A small multi-label audio tagger, trained from scratch: norm batchnorm.
Rows from block 6 of a small multi-label audio tagger, named by matrix and row number. Rows with one number belong to one channel. Each number is 500 + 50 x the weight over its row's rms, rounded and kept within 0 to 999. All counts start at 0. Numbers have three digits each. After the name is the row's rms in percent of the matrix's.
After each channel's rows are labels from the 100 clips, of 14976, where the channel reaches its largest size: "top examples" is what is common among them. Only what is clearly more common there than usual is listed. The data: notes from a synthesiser with random patches.
# filt: filter width-3 conv, dilation 2 (model.blocks.6.filt.weight, 192x192x3, each kernel summed), inputs 96-191
# gate: gate width-3 conv, dilation 2 (model.blocks.6.gate.weight, 192x192x3, each kernel summed), inputs 96-191
# out: residual pointwise conv (model.blocks.6.out.weight, 192x192x1, transposed), outputs 96-191

filt.156 028:446440504508605514562550449458566459471497493490543497549368447479536477455467504530510471574387445489560509486484441529572523485503518504443493488540441516458471512462432467475434485540551587554526523540507510568465550495557496518439470543531550513535645560549506481457526458519607447548
gate.156 050:457445423494527485602493402502624520543534508463619511503429446471485445496524511444552532458457455504617530480453506547483410518453552473442456431409456488500468514528470540547484595424521527436435422537386517538585461515572489438458475506508520533511519476580423447473517532592429450536
out.156 023:524439540487504518641527378519445508492493490475505500480444483505512569595501538494470430468461444482448604453535484596525517504476535485475443454519482501463481516567518473464497502573530476493532579497423610475500437565474529535462454504591496495449350494569550489429502457476492521556
top examples: low-pass; hard sync

filt.27 045:479513559318476541480488564575504604484524548557486490560523501487463485580630611513486486527483467489498480500564467473595530528550455482531428533554536470532521514448495475470408379589503524515522494475584546486507466494497609525490459443481485452586448519470519523521481515462540469527
gate.27 056:502451413485503530592452416465601473570459539521611507521491431427448429436493524397535539467462396502547507464437574533451448506460503524429473428438421472551454478505467540539459546430469517470479447567417520568563436492472476466443428498484498529480464462543404477514517523552442474554
out.27 036:463545512545511470531460593540529460556433435546478500505510528420475378483583483550551510525433429547496501524479556475410462538490399539498478449585561521517523527550506528442548518486526596554558545551482451495474554460529526460536514476446514526460606533460477468476537487542473485485
top examples: filter closing; envelope: gate; triangle

filt.187 013:553497458456511575536578460596585579575513437512581543455532480492464375435526485458546517644521460474524508517540470504460464554557517540449481452474467500596478508458471562506545531479504460450496452534442517527511509508558507534575521493498494495536573466545412507583506517487513454499
gate.187 060:468429388514541470619464380468605501512546518466641501491429457508489461449481481446522530469489463524574517467475513535492402511451520466461469441421453509430463472498474513553467593432547530465416462516366503554580456511541453431426463501530515538513528469547402446480515519569415456526
out.187 021:489510499488509509511461420511543463537544528526559492461557504451438445525525532450524499404426511479492584485487501529416396503499592508570490448438520460539588489584500558549462522470509490385531486552497601473541445518417506504437504474429440496421401514494486520523461461488449467490
top examples: triangle; echo; filter wobble

filt.34 102:437497439478449518569477435465553516452550534453549436455427427517587474464523504429467564418449450570528466459512529538578435498479451442448451456446442525457486510561635564551444573453526532466427456461426447513536424495608465471492569457561500457531651504525465414451460540559403508568
gate.34 099:489459444541577493551490428456608509558496527442565509575482468541461461468528491453532559471476422483584567449489578575436431512435545469438402423450428487488460441427425484569489583459555569469521437529408540543580464517555463463483478529496534543546495421533449464513569491555469473544
out.34 114:445486474486437464449486538501603480511518503488505483539542399601474523406515428504536497439531554560470515494449467484473465505445532527529559460468464465584633513546534603509456574474475471432445553499439509417519428459481492501506416446495519475501490539441438489513564497513476501472
top examples: echo; gate

filt.173 098:431558544585470416467484518421465478419497482495475407453481495538594406525434535552461489506435536531481449546477473463532535478454452544523516534545532553338550504527598546465507475543529492564443597488521419459473530459469514471567603396549552456546552557449558447512475498480544489478
gate.173 104:494507432527516406562442400444575509499560522439582424481400482510473472504457446436510529479464505512571552431414520560505425474426572449444456478416449532490461490456464488567435581477528530417413439500407555481548407481527474457451521492534515516538510462512458456517484526577415464500
out.173 084:497472538454449532468554456517488473513495439468462498525493463407464477538512512473441453405365500494568504514479483538381575511568437537481470506487441590467491455600528499495445534478580489573516487574476481512447487442441521483546560501509528462544434545463563464536507520510543496546
top examples: filter closing; low-pass

filt.65 045:508553417512523501585485387523558526512548535471592487464446491482460419509473480418518499492454477477532546466448488559468446468469561517458499488417457498494460470515456574562500563524465533424456455527405566522550413475512512466414478557564571531556496495578401446506496492539387455476
gate.65 092:508454459472545473563460429484588528537574469494584498473442456505469474451516475439592569508473424465581541503513444531506419434456547454432451396472425469529464536473396515554435565462488492459458435530408538528565467489555462475464491495496472485511503453591414440457576546607451434592
out.65 064:459557369556458451420549517511545533491440460521519513435546418439469509482431516475505455497551577500434460558529521443422427513389647554520571541472458541472556475548584457486560519461436410458465604523468462435489419553458525429400523409479571578489530538465534514546457549471427461441
top examples: filter closing

filt.127 071:490451535513445447502578538572475480498429483519461629437476576496443406519572564507534521544554511467480534538501574454411519569525520483516474509549517478515497588462524555502548478457515487538460529547526491465518505494477487513573532517417377506438455450410515500480458565465539498570
gate.127 078:460447462526557454572474418478587469569515525507573529557406485476474447488501497449546553449444404485559580446493604536437435512470524458427479392490434442459461458477434484588451591475505539468471419535400532542576487487498456464457469524457498563482470440550410466489547529568432477557
out.127 062:500546498406470541444571554445422455447473551507392535554528511470537578487540517480529545507532494495493391443515505537594589502582411485474450573478512517506462493474527516477484435467511547552453405468613392561462551490488495525495494540504383519592347502536531469460539513538485498453
top examples: triangle; pad

filt.126 148:439483495479498495485459522460491534474486494493479423551500417517522492553577535468486496419555508545554440497494503526436507552484395474465518504509487499406487517604556462478498511502495515521521428472489441481461464520504548460520442434564492477545557499476544473486502546514441510529
gate.126 118:587515492390458485552432449557502538475466515528530612505385507519522506508454465494508488577506470466507491509556487530583492453569529511478504455507480387414438499416447445493488471517394418479379503441458539528561456563479455521464476548516470482460446436597388491396486582505452489505
out.126 164:436478540522503535568547586487530558519552456497516441528590586522504523417661507549491514481542512477565456414571551454404553600536451485474383518527558474541485464517586520523495563451555474506547495504505494552485490572584541471473458473478510566485508478492510499535494480512506510474
top examples: filter wobble

filt.81 037:443564429373498512561443417579512474544542446453609469439473393466476461560518524391547459461471475464466532468452491542467422467482529460450472436439461525518454458567451538525429513488479551450462449556404526507519443483528475498385462508541493529477498467591443432425548451541391448502
gate.81 070:492460430508533490590463344440611520529547481424594463515409468487477436482472488448539518482447447494575542470446485569449434498386509477443471434413423488475452484481451550562473604456511498425477435541365565528567420515496463489439508507548502533502549448556417469511516509567473462538
out.81 036:440513476544544478475484447517570508563502487476571474555361402484432515459530545424482456515445451551552578502516515477402438449417548525488466418512561487559567380489496439462429551464437528542593476511436520501491489556400556404449376461488515517490528492407475523502463497452499475527
top examples: pluck; triangle; oscillator: inharmonic FM

filt.67 011:534606507397485489531495460561500504489498495461514442483444428494477444550467508427528469629475525424476548492426505541473503475494566515497504501452517556591484486450571606495530508525527521466395473476431584507467501525606566514385491574565392516525568481579513455421506501535435517506
gate.67 056:480411400522544499618473390476614516548511507484645505494446454484495456443506497423533516434502458497595536480501497535487417521495530459457473443439471498448471491504446505545494580460519489463456415516369499544577462530578443463425459520498517539510533458606393422493517514558405468535
out.67 023:478605497485444491565420468510479551500526466410541432532438460494505526567483525494549453523547480497483494480493484529463534519457455519503413515499510477395449499418496522492497426525482519504494528564502540517486458500455483561454438519586415473469429444568534507425529451469497455455
top examples: pad; inharmonic FM

filt.5 037:454534424503508444577463419543548445568491511480612529430450405492477415471516503385570527522495460469496535468408538519426420547419557472435487384465451471522490492520437517549519580446472579440390435560375491555523460477565443475488514529476458537472546466542400415470552488571422503531
gate.5 065:483511464535558467573442366495595552501586478451604445521450472497483463516505501438508501498457460483578538447512466565441425502490571481430440442431423513468464461515460505552443571488538541434459483534368538513571429518543504494380518448519584526509562482595443448498529512556442477522
out.5 034:448541517547552527501394521448578522484514480496512452531454441588550601508510486596478441569497495493521436499519464471454554508476430513466521428534507438502564381455516427446456493453468555458596578384393526528482590471488520491498504445458565467439584478507454505539579506531523484448
top examples: filter wobble; inharmonic FM

filt.96 095:486497421456547429536429446531555389555502460447571474569492443508534560455483462463556501504538467531543529489405496519500469403529494512447481455484468492522462515445426401487445586479463572488497426497439583549499513565528460501472444543495452490492584489591446524415579508551424541496
gate.96 118:492487446488493556562491446534573508496607608453564510492475489479441465557621529460486582446502493472543587482514535510458418547457556377489504458406470448478540477500512589636479590449516510398478453478446486499585419523584577461445515515489479546538495453565428452517482540544470530536
out.96 096:553511475521511497504434383501539549534456476482504488558435540528480523514363498440503426479457465471480514509515420553585525483528560580444540502487483454537450551475473398413473466545403503466599537557508611520487427455379510642500534468536590458468491563471507562514578455472432495484
top examples: drive; low-pass; triangle

filt.97 030:496516474603535459588506415489576528476489505512563468480460513513487488560534568488463478515478498481580517469489493533539450556573567470486474489523495512457434506530603420491534541513487463531454512485417535495527457581517532505448509483555649525505483547584476428555491545544414497532
gate.97 058:468420409496546530597482387516607525532513511493649515491430451492463438465483489403534530481455453506573547464459501544455408512470537449452474436421456501480461497500451520560455584434506480458440457526383514541590440521553445479447484483490495533507504501592427442480516530574430425538
out.97 020:490450544475502569612484461446489463575433445395492487532586494537456548556429509479586557442498533459494562495517529500534426498384527500507428510419516470574483528541471532552511490478584515471569498555462530464519431470471494529432437526523440534448294459540552539470536488508506508529
top examples: triangle; inharmonic FM

filt.71 119:542408570444538528501500545468457480520477520462443522520515507508481504592573527479511489345514540408419514447556558525483514497554515440542511488517546469600473448517510470547480457543565396496590417483528572485506534492465475465469480478472446570454332461490552535514471462469496582514
gate.71 103:417464438549568481546491440492556473467543546464567485492527530565549550499501490500472551426448521540521539493517567507504437501502508362505459475459494477456547436555471453580464621422504518466498473448440473500525471616580491443430531468484509564480546501589450431475491489537446468516
out.71 143:498512534364488523519540584573438519526569435503561489491474435435418506542502500460558572443442544471495497546497513518439467370442506513487406419464487547508462525592457589512464449533565495524468435551504512497556498481488488441470533482554406455496413423462545519418561519507527442569
top examples: filter wobble; triangle

filt.130 100:518581467408456510547465474522502487556515524495544591535442431470454459443474435459603543510490499563527524526427495531420466328456415554484507455439498468550488562453427570498452525457431543440468470506459534530574458446370463422454475540524490464468502456494445531427518539519477454527
gate.130 085:514457453515516493635531399485581468493535551454584494564442497525530509530504510450477506480428457467599575439469526543527383466533547450450468461445449509521468445497473471561472569455505464471495469503409559543555448632525519456416542540512496562520481473592455402431492513564481529549
out.130 064:517499513544478393480457468505539412515546515460513478537415446483476576528426536489550503543589462487504581611484446495530498414474554534446472427513502495476508503427393424446633506506448465454519451437533552459475508479558556536554487532492428430526571439534447557409504578529454587462
top examples: filter wobble; echo; triangle

filt.138 070:535520561568595465466546492547516591514482490487483463502536486491482538634572590574491455399527452439509510454567452496505524550523547524483454517596488563494454544550623392459504490558553498608506540505511548490519521508520574534610555401553583503515422557513546517536539532482479422527
gate.138 067:437467454455487574546419407473545567507576465358575405511463489458521366537510504348467517454469474537520499467467468508485453522452460474476455485397450530472502485463486568545427521474522494409480418542460505490498420469522513471398511483520505497520607471520492442551466464501436441488
out.138 079:538581503495531542379501438536477616583475538462488491491593517483562533471387428548492490425587488441456532522518448489477541470428526477476519560495502512521506471495520476501556527498468451505413515495393473487522531523486489546511562465534558524461392562530524649544538497482406480454
top examples: filter closing; gate; filter: low-pass

filt.117 141:541555487618571390527535493395506479428561475494502524493504539500456528472401441514510547593409498535525577537506539548518487395442642545496434503496486503475580573524473568514496532468441458502549609518493513455586436507423527459494610465575619453528483508454472498478511597488557482513
gate.117 120:498434442572531415555523433422560421496555591453555492549477499439415468440516488484497575520481423416567603429420588538474450546474561472452458470435444452462433442502445549575478578447527538452500437560439525508556479519531519432480424586491517590587425548517407466568523536543502524525
out.117 136:512492502506471398489627527497539555411501518524546519497568483518500601410465462571515452411487506536504544493549518451576459548564487503503527550536490494469578430505498531453536566464503441521511443515557468551456531535497539509481506510473571634559509571510484522484562510448508618464
top examples: tremolo; filter opening; low-pass

filt.52 026:672511517540483466522544512487543511456476516521475402462549602505461559471492550520401471588521495457560488533530480511478522477572532535500512509546507528567491530493576521467626489546459454601519482490528503465506490523468601497538473494557493480567483412451530538532483555478542546493
gate.52 052:441471454467519509576447412505593531554526508474591527509418424462508410495505493443569564414511439537532488512518516512493431513463486490445439417462438467460521463461403536540415565476524544395438386565389496535571462481579456487414527468491435499499588456551377459470507510565398426519
out.52 037:473559523452481526489565518511414490475393501539496486593600571456584516438441469573488510433427490464462544527542585434486437460569513511510508500555492500424460377634510564576466584515522500543451467554457408468554554518579408493472538465462530604428464579480486510462569468472446561516
top examples: triangle; pluck; no filter

filt.73 127:401497425441498429538461425521535496526533525455558510445423455489489396508507467460532566442480502477531556468415547543444400553447529413475492455415452497455482483496482529596433592431534532424391479521420516515546396528606456418407561540557422574489554510528427430495511480603430439495
gate.73 113:503531461513574458512431451485571527516560503479592445604454442548418567511485473398503526502525481506569532494534509560495423468429570472485435453453464502484514415472502488551521536475501385451536500459428484466578459491510520466426487395454594511521435432612428545529508576556443501507
out.73 168:504531465337469542450459428489298468556433527495443497475496386458587439505452522454535484503594455460430530552470507504571480487457494456528520507484511510481406448449478406467412464487417458480406518476535463534449505505535451461416439543518511515493523521601446450538490489474453475463
top examples: swell

filt.85 043:450403419516447479544486479470554411490538526473533516469603566510460403416532470474461554487443539525540582455412570486444444624450528426529537524434491515497531500580464520616519572407534587470501434514469526489457485571517494445471507566473391568473565577492483456541455498554437516485
gate.85 068:488454410510564521573529436518588492526573511475589527479417477483457510441495462439546527495490465484566527483491492571470421506487557440449495433412400498501459504527447492573514581433543487442456451513389531570596442510562474403463520529518543552514566490615378468479535549604415468543
out.85 042:504512489427443555505495525493501428482480530459546509546441430450493550622535609472531528412532581462412519466481554518447463438502433470529456457465521494479494535527467573505464445474516496471388406448560546569498517556500516487438426494482448475528519448510523512387567492523505523507
top examples: bass register; filter: low-pass; triangle

filt.19 119:515447490522396510437578559520441512490442529578444555484528540547426534474541516549416492430519519554480458563509510439413589547495525496562550577579564519489584544528432474419511447492418624613527480490577435463445518509476511532526449500507431399507491516393527522474471524422473478472
gate.19 122:461361416494539469551422465515559493490477475487593516516438461527500509481528485417512518489477442528635545445472541540433431509508506396454467451473454507423439528505436413539473544399505554504481457480426472491518475578526412457470505438502464507460529509533474449454515509555423440527
out.19 123:523389498488464521431497522378469565463526508490512525487485499530474549494516492491448504472560506531493544443431501463469495602518470466471487514463492517468415531471521475478505502464506468497467426434446493468471536515489426429498390577532444506560527489490471541560438509475421588447
top examples: pad

filt.37 094:459418457487472447460467546512490426548431475475487502554534478498524570477569488534519507482567546574484482547463516424499525531551427465537519507497545521573581487419476427483437481433471568497488436481541528486434541628563473518479476484449412503437562492479537558475497459472502592450
gate.37 093:474445442503570507561519405501574584490567541455582503516447480448485485443549502474487557416449424447559536447540499556526443532470555420412450447461384515457450448471417506572434584476580477474430415514405533507558443508634546452445521521552538538578536492572421446500511519578427495553
out.37 073:511599499477489558524537518498562501491482446477485482541544564457535495557524535481436482585434494521584465417540464533503372550486523447498492589449470557481542490593571501476451411478501554550481471504515450569486454509481490500406590481484501595542579495506577490529498410473518464509
top examples: triangle

filt.175 065:548424510617521366538584427488555546432558543490532519449450540496440527526482510475417494440469482490555606446550512560403449493600590448483475484494462493415473430609486535580641599493542461499486466535456481465542469587487528463527555508552535525528479483492451452460455542544473553530
gate.175 078:467461447513538489608473399516598523522607556477601433494481492472489441491536512419505536446449452491551599463467495551480412492416543478442466431442440484502506467528482531596459637478524498448481469526395563526561432476531540482420490499519553563542488485575401455502535526605419460545
out.175 063:534580547491458481484514508531617447499511492545586483559447455484415536547506561487539464620503530531464449530459480505564493429547450510465447556480557541533507533396572479430469417491485489473584489503597462571499497556475564566496506540489447555532487533565561513517513472491563419418
top examples: resonance; swell; filter wobble

filt.165 015:501608521515464427501532538503489498432497481494468500520518505495539471516491512571497453672495490512512446503502480445514533530534465539511489512520491518476496498495576488475474453514517452538476696465557466507420532547446481539525538496505548487493592611476543555499491508525622539513
gate.165 051:512434424507544523609476378510614538511514506477639479493433450479463441484501501428522511462501454487572536468497489540483422511511529482445454445438454514475464488472467522549459579454526501465442455528378527534581453530560479490412475494498478533519507445578405441501523504574420438531
out.165 017:462425459491525516510473496480543470577373477536531463521675519462460514502520487535490435497486497501517406447498523478419587555442437521529494542561473538619534507505556523492492496462518515585537560522501489493491487488480441506453458434454408502471414507509559592554493463481501432474
top examples: filter wobble; inharmonic FM

filt.170 049:463463428542553409518438423444577486556528547447582502570557456481461481425507447525541527396492455557552491531453540459482484553455507579455477453440460485558552490445426450547421572453487553438498454563435571559491473490519477484497432542561560504525486545499414582547549515546413461451
gate.170 064:462486433525527444566465404450591512530547487457607458486442454461462441475503497412549559454479460532604573496490515518465393504429551474438446444436427501502481476520483503554473602428505521459428432539377539499575439529540504409389482500493509561527516463569418449505517560571391521518
out.170 045:503443441495454470548512501397467410467404554492452547584379472447505489526495542582489551577464496436553569472435483516542469530536513439473541521528511492427445548458416376470401523464446501513472461506425555486492492519518496487521463534492499519519482529500491420505553515570515491512
top examples: inharmonic FM; triangle

filt.163 047:452453430546548477589445443426585435523545559476597523584417424502432533456544470456572536470467497544578518489436514510461432526471457475481499441418491474472525495459493519551414551446535528446506527499406493554560492496516460485417492526431478525511543465536435496520539540537486455505
gate.163 084:454488408470539500572473440483587495521512549447583542502419439492466447441505445424564560434482442504595531446477547565470417507470531471433470443403430497473450473529455465560444565437507482460460436545413518572579442491500452427435503522530499536530528464549420446459527540574411417554
out.163 063:490451497524544472461524404457535534489555481479557460537527520579439409474487440575468467389411475523464554507438492456425524528412567537534534522458494471479537524490483521540438541573480462454474451580506530460458432502531491558557483501591482516476490594470497454558569425487482466446
top examples: pluck; triangle; low-pass

filt.88 073:432477412475538457582463473477537358524491565502553515505443436498532465441473470509540591509422487535539494490351545511535456429437396482481510435432478472513477540456442475541417558422464578436433509516465515583514518464496459451518478564453463484478566539572441498504534508572533478521
gate.88 087:538482441504554549571504382546589542531562517489586485507481502477485500430499469426516512464464431445536546459573481577476422487469616490439451450461418461528477437522411516603488621510510452445477442523408540541574436475547471480397438551531556561533456447562394476502527516544418492509
out.88 073:536499541520483503479550479502571582494565581427473536503530462484447529500528526456582484504481509532578466499498499570449451509463470617511512511443504436467550508559471582493571498527516506444526480539577527523494445445396532488493408522540517486520609546322492505448541504445469455543
top examples: inharmonic FM

filt.100 105:487428475642556549555478413425577471557508549503540466553562518534501544579469537448504501441528480522573521385391532557523450537445493501480450470419482528577444480549549427533495541457522575435534485507433541552513435528513520491542442479509512539473522569538504477539518520554422433513
gate.100 107:521489447532525508605471425511570504518525592536572498522440463499439518539551538463561541503491431442538553471481533556461437505475515420454445425453463447456481511452497535566509568451529493429434468494398512523597406493563536413440482531490510566531482379614398473489541528557434493522
out.100 075:545539466576527462472518536520531547483511494530516486475532563543519505512652486524385449496555496505403496426505435482473495547464500535478470564504445459522543532545576507439515545497486505443484557529457534444502412545523526540485537474530629510409573496430511581592441454465462539483
top examples: filter wobble; filter: low-pass; square

filt.161 142:430470421451543550568479424500567484540472499512573492558437451557563437480512475427526522460487431491550538420507549555506422507525489450427449438430433462473410455498456475544440564418550551465480445509418545573544478548552433508434473510469462552471527460557445431506543442572421494580
gate.161 120:491492434505540478553400448437552506539497536505572525511500428533462488461463463444564572520434453539561513477455533540557426479444533500442460447442441454489475503504487467550430564447447479462456527484427509551574422528492441436419483475501581483518497516591414433535560577533426413545
out.161 109:466486441516427554532458514429453463413496519480453453502507513478465458559516616485470513528454576514513489497402587490514446537430522464551499511482539529388513541657521474514516444487517596551508491537558488490354490553566466432485511511571378485499587535519532386384441485482503522483
top examples: filter wobble; echo; triangle

filt.38 037:447589486508531505479474514341471435407539524512475490571588484489551585514440512527487550537462505540501465517432552494575516454433495495508508513485486458422569481577512480496444489525439431479579632459507406513493492462403553456472537498513628492507440561531467493542500521485519470504
gate.38 048:403474434433514605572405429462560475523506508453608496586455385476539457459518495404553542422475471553549490507490547499525452505440487496479455460434462494452514455508419566524416516488515492423512409531436476564499503474551455490422440517492500498499534499545434464451466451525432406526
out.38 046:481383500465505545488565575552513561582401440570589543540547522441446438461563529501586469325451431506482505513561504474469508553523433579506517464578398516548461526549524556495512559442538456518514447572488482508526425499511419536515455431458487508434487535467486559535441461504480489608
top examples: echo; triangle

filt.1 104:470430420477547488591479421455583479536515585478571581523523449520461527459520470469557559462514484555594557482436541571458420505473460442465482442417460456501515493467449487590461591416494511415436519498417503560596462489517471442470494548465525571477479493561421508453529549587453480512
gate.1 129:515484460484513583542518434526541493526512469497543533496377453457462426465512471376544527473478466427556560405545522632500439521474577399460455474476435525542411520551471445556516559449491505524550446501438538526542448484506443462446519511496492552499479438560467426509503552528451493552
out.1 144:504492503510510477473433473429509503526440538435417463661397482468523562546564529460523513458412483432530494507454500550503531498455401421503461508469512519445504515461505464514511445512482391491639458467502543484499499495494485555528495478501569477488395499614530514521566455495493442478
top examples: pluck; filter closing

filt.166 023:427500543427498536480470542457442453438448459523444437460466457504583409514483551567487536523494539517458439531519505485531507485491437475520471495534536583453484526494608570440452501470547433554434547477536423465483566452551475491501574465402434483511525481487560439519455490477568455549
gate.166 052:478455422508522529623502409492605545533548529461623509513420461477456454464529491436530536494454460501618526469475492556447416531473541475447480440435445495448465484512451553547465584454526504461441445524358520540595455554562493443409498522521507543517551452564428398459529517584444426523
out.166 024:519475561474557535529506477562547443553523488519523487525551511480530465500524584490489496483522504487483459468480522482443527503520467462547463465486504511618469480367486485505458501524569501518429465421540474499433612458583472537478447501469438499554588453518545569518512435510499481505
top examples: bass register; envelope: pluck; triangle

filt.93 098:515433546573476505456558574409433408450494502500385571467570615495520537467490517582416495526454530477512486514430493474607566575532531432535536552538531505529511564575513477476503453524522498524516511492562452501463550522513510497599524575470488508507538593455534503551492518442550519466
gate.93 094:524450436525539504552421431423590488535533545447576512518464486502444499491481467452584576486526419493632542459380561551487432526463519441456429429426444460545459523490474493570514571421561462435516450459420526522561471492490462393452474537492487528530532454561444470493547544562446477536
out.93 108:451408481473513555500494542539553562532441528500500526538546502497510575554542579443531548408550564548524388532557429431462542502571347465519481509453547530581540541445560498483504494445544496496541470455604437480441569517515545455517504484476489535525402503502587542453496425595474475482
top examples: swell; low-pass; resonance

filt.158 157:432497514487498570484495520428477428497449518517468463604488456521531489499528514528502507528405524440490462488380488528537523448473445483505523528505505534393422566540507447480506488544488491517627562495509551575473514469487582516521451529545555486528490552569514455529556447479508325471
gate.158 119:524446484446512591537437490460526573462566535522537501522559501501463573470489487481503532455423474513497514495552472525533462469453536434473492489508491460474529522558352616541419519522547488489530436448468473510558493461530508483388403499500513469559521464530420452523540487516500398532
out.158 119:415487536496540452527505505454509562590499473517394431481554488445524497510566525523619490438492526454532367518520536469394480589483399530490423433476505434485413493506548546509496541532579502472661473580442512508514455507424451443529522437519498465484476543441504504552574413577501395482
top examples: echo

filt.12 046:559624577530508524394544603513431534479550479522387512521524580506484570569449466546490479574555538498399473524557495468503574490464530547539523548556530483559545503456448503483570427560508515514573574486622545488447541485424541542525546511550451474494521485429589590439518487447591508466
gate.12 086:470455411563596468572524413459599497500542543445598527473466487492478461457445435438555566500444430522570547454481509565495434495434535473424469426428418497476493498541411523575545577462541546448463472534421494565578443480510449437464531513528514541517500475577402453481507531591426435559
out.12 071:484500563506512519432435558484447567545495428501441430550445529473430488552469556440474534506439468460581532452455456566455448510371526436481448475558476478505486469445535443461434423535490464567498485535465467524483435446458591416449513392518614451487481477483492527525517535473471402541
top examples: bass register; triangle; filter motion: filter wobble

filt.75 047:458518509557429494421617563476424495411478534504426488445534575503486485516435510537393517499481567532441499512515519487502528511491511515570537575499550526407578483565569553494583441499463551520531565504607433455457499539433554503535562480477470467492480527384579473518438506415531482458
gate.75 062:497481420510529455590517413536581513486580571489588512448449507490457401544525492482480532505436479444536546466471527545482421506499555449484469450434464461431486449505503556568481559466538450421372506535419533513627415526510530395437541478513473572472464451545419452473495528552480470514
out.75 054:556546549420486533523518491585471469480388527588480524522476482450518521555508568455488476505547442440437498455631581548482497501622472496508431484567514497491444363425502535525515423530538453537472458525565490546562578515450522576434461537443500554515346396552489532512456481476567590534
top examples: envelope: pluck; triangle; filter wobble

filt.92 120:520523575479442462497457541488441462418454502567436518486396514504568410514482478509453454480428542533434453543534474467421544458598435522551535537576551412371531447521504531459480451561496460444499531529545464439464527478492480478466525493447434417473548437412550383464473448449515534454
gate.92 152:481495440467513448557509459507530469495478551500559584487465498487518428440455463461540583502476463519511522506539583566458451472491495435464506420448453396436511446524348527575518562458509476431469476495445474543594485500502413359388495588447487575477512430552370430430504496531450492502
out.92 169:436551547470546460517482554548520543526530470555492463482492482537481461499496498572517539438561564476463523534539605413438524528423486491525470403558525408444527417489445546583432517555566501512508490517472440497484556492547464485431531565577436569507521465494459537503615447487508545468
top examples: triangle; filter wobble

filt.176 172:571556520531555467521579492515570622438550525523529548488523540554495624525506504515463495512578496561580518546649480501459481460524573477491484508521499482479585538477541511492599527514477432492490503433480473490552477621475589489509570446531520457515503398532479566427449629523504568544
gate.176 119:534479461504625488547510426474604578541525557477577530555475526497452504516491476465550531457521445501580569454488515579487456545455549491437452468443429426508505485468442458564537561485507473426485437516438545540574443549540519488455476509603548593510493461580435521521517581589412518527
out.176 152:507546520534570405443405500459695480521494450529570470587550573539469456520483529451467527498414507509551468393512460583516486514447535517493481502495528536635544531489508486516550472545492617543619434526542594502474497444437599553512519432405545510501542483545532539597521453500522497557
top examples: gate

filt.9 016:467429452470475490588471455496550463532561547457591493499467502500487473462555461474508502498518520511577548517410507471529475517523509522535509529402504516541563493447520522539469547531551539444478419489504533510481530539572559456547426562526378541534493550519466499483514528518451500481
gate.9 054:485458415509528442620422387451612510518546520471661457514441460495494450467487491419536512502460447507590537469496495535473427501452513489446451422441454475457470466508463544543498579466515509447438437530371524525554458533526496454400473498506504540527527426611380448463531520553418463505
out.9 018:462507561555499499538456536463490562505568504528511435487485562510483418467505517484464458699442434512539485467460508545503503512421517553429510492581468455476438555496549550437495463523428494534554570563452493516395494518433492510535398464540566461460495532472511488565505478512481395468
top examples: echo; filter wobble; triangle

filt.21 078:398586506475458465430524579509454540470527465480448487461500467470486449535530534477526533528507476488523410544453465452514553503425510495450509542511497537386453592574543542410513459520507582577458489498579451479472495467523583440530540480588478394602577575435529397461485564510464415526
gate.21 115:512500430540527522555487427448552541528508497441564554510472485500447479504513488353568556477496484460617544446503517592521400571473549422442483469409441485466428502542469446557523564424503495491466428529414519539586383522522488425476540518561497540503514474563452417464518579574379438557
out.21 101:406505409490386442413468629511517519593502484566506465494564411459431539447472548493495544403542585546450442517460537435455501566444520486539484515494488547498569536487540525520439490429494602506483474526529408532436497384535460433509504458458455452502531544493480519614563488546432488465
top examples: low-pass; detuned saws